A small self-supervised audio encoder (BEST-RQ), trained from scratch: 5.46M parameters, width 192.
Rows from block 4 of a small self-supervised audio encoder (BEST-RQ), named by matrix and row number. Rows with one number belong to one neuron. Each number is 128 + 24 x the weight over its row's rms, rounded and kept within 0 to 255. All counts start at 0. Numbers have three digits each.
After each neuron's rows are labels from the 100 clips, of 14848, where the neuron reaches its highest value: "lies over" is the class under the peak. Only what is clearly more common there than usual is listed. The data: tunes sung on syllables by a formant synthesiser.
# fc1: first MLP up (model.blocks.4.ff1.fc1.weight, 384x192), inputs 0-95
# fc2: first MLP down (model.blocks.4.ff1.fc2.weight, 192x384, transposed), outputs 0-95

fc1.113:108119106080098109125133115146144111172163134072150075116122107169124102138084146124153142142125149150124112140119109093141155126136158170122159125131142121124125113148157133100121117143128128114103118140094136115114129089125129127111069095183117113178098130096159110141098169124163124122
fc2.113:091200137110141150149123140100157129106122137161060136121104096148105135096074138102162142129163101095163117113154127121181179111137141103126147120118107124158110145119096122108154160122164124076119116119141129130154155157134143121147089158107134129102169141111129111109147116146137105130
lies over: /ɑ/

fc1.375:134112079125126143130114138122144140122119130160150116098085101165126114115137137124121133156119143111139108114099135151158126118153127154162108118143129133151143137114113104173145163160100122091139128130153135120123112145131110206169134105145105139127128140155127124098123107097168157113
fc2.375:112146098128091154172145130114104114145120132134109115130111167109127146093136142130176130165141100123139147145081155112122170149147150109136131136111168113114124092083148148183147053098139177114071124156127131088135125126141142122160110170113146096094145155137122141139089133128132165097
lies over: /ɑ/; /u/

fc1.211:168114116134121123118081167109096098119126135137148116124120079123126168143130147128136126103110144096110127129140125106103141097131136128125128131144131156094141160124090170145107109129132164132123112077115160124140100184117116119209100109101093124114107123112118126160122134124163122137
fc2.211:142094200132137105141099132141111095105124121142145126147124162122095159129134149120139147116128110117182102114087131079119182162109091078108112171116119161126122128124189097185151114134140067108133151125141110126139112126125120122128128110066100164103123116124140123120179102081128108115
lies over: /ʃ/

fc1.277:135091121139099110160122145168127101139085121133171150129118146147098122130107096172110122106143165093133069137183155107099101126080144147199118090163097137097091131128127166086116100128140118131173103131104117123108163112120119106137089123133133132136161188159101108109087112078145138167
fc2.277:142120153110128124158136127078119119127078089097127111145119124147131108138079119137114087120161157130174191097090108110123196118127162145160125164125123106147126138102109112134163147163109154093101134136156107141169133131153145129086160099128148107091134133131086122139138104104134124133
lies over: /ɑ/

fc1.134:137112063113115118119124130099166115144114141156134151049123124099145135129105120141106110088129139114115131164185183180148152145113128134119145123150101118113151140153126113078134151127144113164138123130123160124132069124137124133113164137121124153177091126131074115134115184146122102126
fc2.134:144154072079150130113124171110165152126154125128170083081136073142135108124125131133124132115102155127104146151185157132133110089114115122117179126105129101092139137140120130111134145144173120146108131135169137137102160115125117127151138104102136175185111157107091096182115196126074145131
lies over: /ʃ/

fc1.306:122143111165150139120118143129116106120113133144139114084131099140120094150135085150142165116118104151119063166122140072133144136148107143159112126115131124082102119110129137150087130113152112114161105147128101117108089134163175174095175124118141113118088147093119138102140160121134142113
fc2.306:094123154172113131102111091141126114110178117128153128155149130103099129161146184129122103121157124125160159101104162150146123158122157112104177142141164114103133124149136106138159143089096109143116124134163124157114129129138124101135091113134153117108111140111132161158137098153124107106
lies over: /ɑ/; /æ/

fc1.62:089149135145110120144127118107130108128134136161099178183170123148120112153138116108138088114128106165154142135148123183123146186149117122138155121127108143133089131135152129076143145112147117094119132130126121139091158126072103159125122119101128061145117076120118103146134144172136119137
fc2.62:135106111141109137108122123135156118112135143144156112170152097147126109108123109110164104143132152129135145120114090110141124132079147152144171129098135112143101126125097101096162133090123112165143125117144127153137121138109109145140104155158150101131123133159101139158151132137154162115
lies over: /ʃ/

fc1.176:118129121155115085171127140070141141131138151091143104108118126153148103161133064128141163121088163105151086170083141137101115124146124145137144139126194092108116102148153145149126143168116151120146115154114141114085153123103134150143108132167137095126164107092125114126069140080130159114
fc2.176:150097134085142153116142123147145133144131142146152130090108104110109134127127138110133108145151115149096120113154176126180147113122120110130111142108133164091102075126167151122145129101132140125138142123131130135138151095146040141117106067124114080121123152114157134118103114157111092173
lies over: /ɑ/; /o/

fc1.240:112134138068110160102120134127085139182124145136136147151131103098137146138112092164069153129104137122126141136192154097119154141073080157110160140153150129121140112086156128128114116116122153133113103162126111116154100121122130127127130145172105142142102118111113107091151119132125084176
fc2.240:109120124116064158152142111170147139080116142110117127113115110173100160138145147124138149125106145130159128121136125113119129134166119136141133117090131125115120114097107153145107165115133154132132121123134128155115144128094097109130108127163121079139115123139138136150168163109126138132
lies over: /u/

fc1.246:130180123139095092145140125135103149172137144120112119117146141091104159143116094120136121198090083181155135129108098155115132081134126110137136183145149131110140136123139077104144141124113116056133128129085165127191100140107112152142118130078141176125114169124111098091136090115146172087
fc2.246:130143104151142119142098129141151129123122116106084086152112092051133134130120126126099125132102124118114110160122127129167145145087110075118094132148123140129120149108143127124160110114145168049135152109159163140093169173101114157128111164129113145160121103136152129143152133095137181190
lies over: /ɑ/

fc1.248:094153137168065140118134112098092119100141104166071162079128117114118116132146115163070115120090122112120137125143132101138083122143168124146147156117162128155135042143157121156141152115158163093112121095131141109109153112169123115086091139100129148113114098129124115133185121125115123142
fc2.248:126086139099128108140134157132149150159112131110107131130122116142143162115108118169124136097172156166132117110146138094141135096137134149147119148117135152100127119107100096092082195118103173186141124090124084113181104087143106119095135135121124107138127095148162147065096123106150113151
lies over: /ʃ/

fc1.349:120153113143119131164139108108129123178135156095088147144137107169094125105106114144150141127127140146163132097148098115155102140096135140161161125107110116162095147058165142133105085095130104149148120139120137089113149103181125103152140130133099100147178132143161149140130102126084107125
fc2.349:124121138155161114093156131174091118142156164119102143120133134144151152143099099145108130131148132090123130159129135144125157125131149148163141136138138156099159108131141177099115105115067104092126170139094140130125105155116137140121145121146107167155106123108130106133080151111147128142
lies over: /u/